From a checkpoint of a small contrastive audio-text model: 2.81M parameters, encoder widths [128].
Rows from block 4 of the audio encoder of a small contrastive audio-text model, named by matrix and row number. Each number is 500 + 40 x the weight over its row's rms, rounded and kept within 0 to 999. All counts start at 0. Numbers have three digits each.
After each channel's rows are labels from the 100 clips, of 14848, where the channel reaches its highest value: "loudest band" is the band of the loudest frequency at the time of the peak. Only what is clearly more common there than usual is listed. The data: telephone keypad tones over noise or synthetic speech.
# c30: last pointwise conv (encoder.blocks.4.c3.0.weight, 128x128x1), inputs 0-127

c30.61:522450499496390486470457499535494430573564465607472541570542550497516536435466620496452458435496498540456541491460532491502526470570512536528538537540516469564436474569477478505488488480487464496481483465538550493539498544532476438522505516465489468454524459475574510523471504531522488519477452557493575477450517483567487471509565566530497471582496524486518422502501511497522498516487
loudest band: 500 to 1000 Hz; 1000 to 2000 Hz

c30.58:453546487535494486556524511627489512461526446501565483501507491533531523478468464539528468503517535450512475476491457529487432495455605514532542474422441416459460529549533480469422446462458494547527512566485506482455452465518496512542515508445502512452471500545474472455544427462459547556482516521461503525464535520491477569568506476457528512499505586443419513499567481530523540517559
loudest band: 1000 to 2000 Hz

c30.101:456534484492528463526540494513511505528451505538570480463513519550444586496472462443501476496497458501465502423488546462515534587524512560587455469515456499488499503500532441501419413454468600480474474449485497456427462527521484538443514501462545461467431489502473483496496547469498601505413437504511475546505472511454539429585545478527489466481468558499549499484521487492464509474436
loudest band: 1000 to 2000 Hz

c30.55:567470542552532561506463505552496453456439542497554524530593475480481514531644514475519508498530540478459494530479524431538529551504549531536504528452581482476493460519470444511483502581472492532495468453503505509579460456551521489512487483564482434482484437526489530502536530503436627527470489487469490527526489450519451497514452460499414467500509493534533455562504523455519539547528
loudest band: 1000 to 2000 Hz

c30.79:457517545541534444571584443526423491476509489465534478490503513549461580481449486585475491555479547460484432477429452463498414511465527437518461573482548455510506435562513594472440538532469506515456475470497499500475489471531478533528499464486502537537466482532461513554472465540445547458508545481532587526467467442494522567498498525417473517537519505464561491452456520465497468524496
loudest band: 1000 to 2000 Hz

c30.92:545541553452512521473456523499567487453469514542533571503559591541571521539545581540467508520559528437526490556482500466452446499449572482458535511494510560516491465491509585553508550515462496458508520526458511527542454497434539512493569552480550553495525421443466501513604491513546549579486529526496473516494527543525486518515467517501509501478534497484569491516552491445470519464595
loudest band: 1000 to 2000 Hz

c30.97:547525503570503530495397517528524494467512476538567443416550398574487487540535490460528442519450485508522506506520520437586533566490506498462390403504462560496518492450482474511493527443445465525433461486527544454449472488480458568510474493489485445450493532464515531539431503539507562552447454474513537500535494547457484467548477499498481470508501532461507483482500491504528430470545
loudest band: 1000 to 2000 Hz

c30.7:614553565477487486515448528486442540513479452414473455549466490509490475537450433541467487520507509454523495521495417487489543441469500470570521500439520564488487497482568501494506532470495432465484518473473431502442521469448545436529474478502490465534530449481489483484558443574503478494514586442528529485465481425475483438507531557474445538474508470433421529519502469433454476557479
loudest band: 1000 to 2000 Hz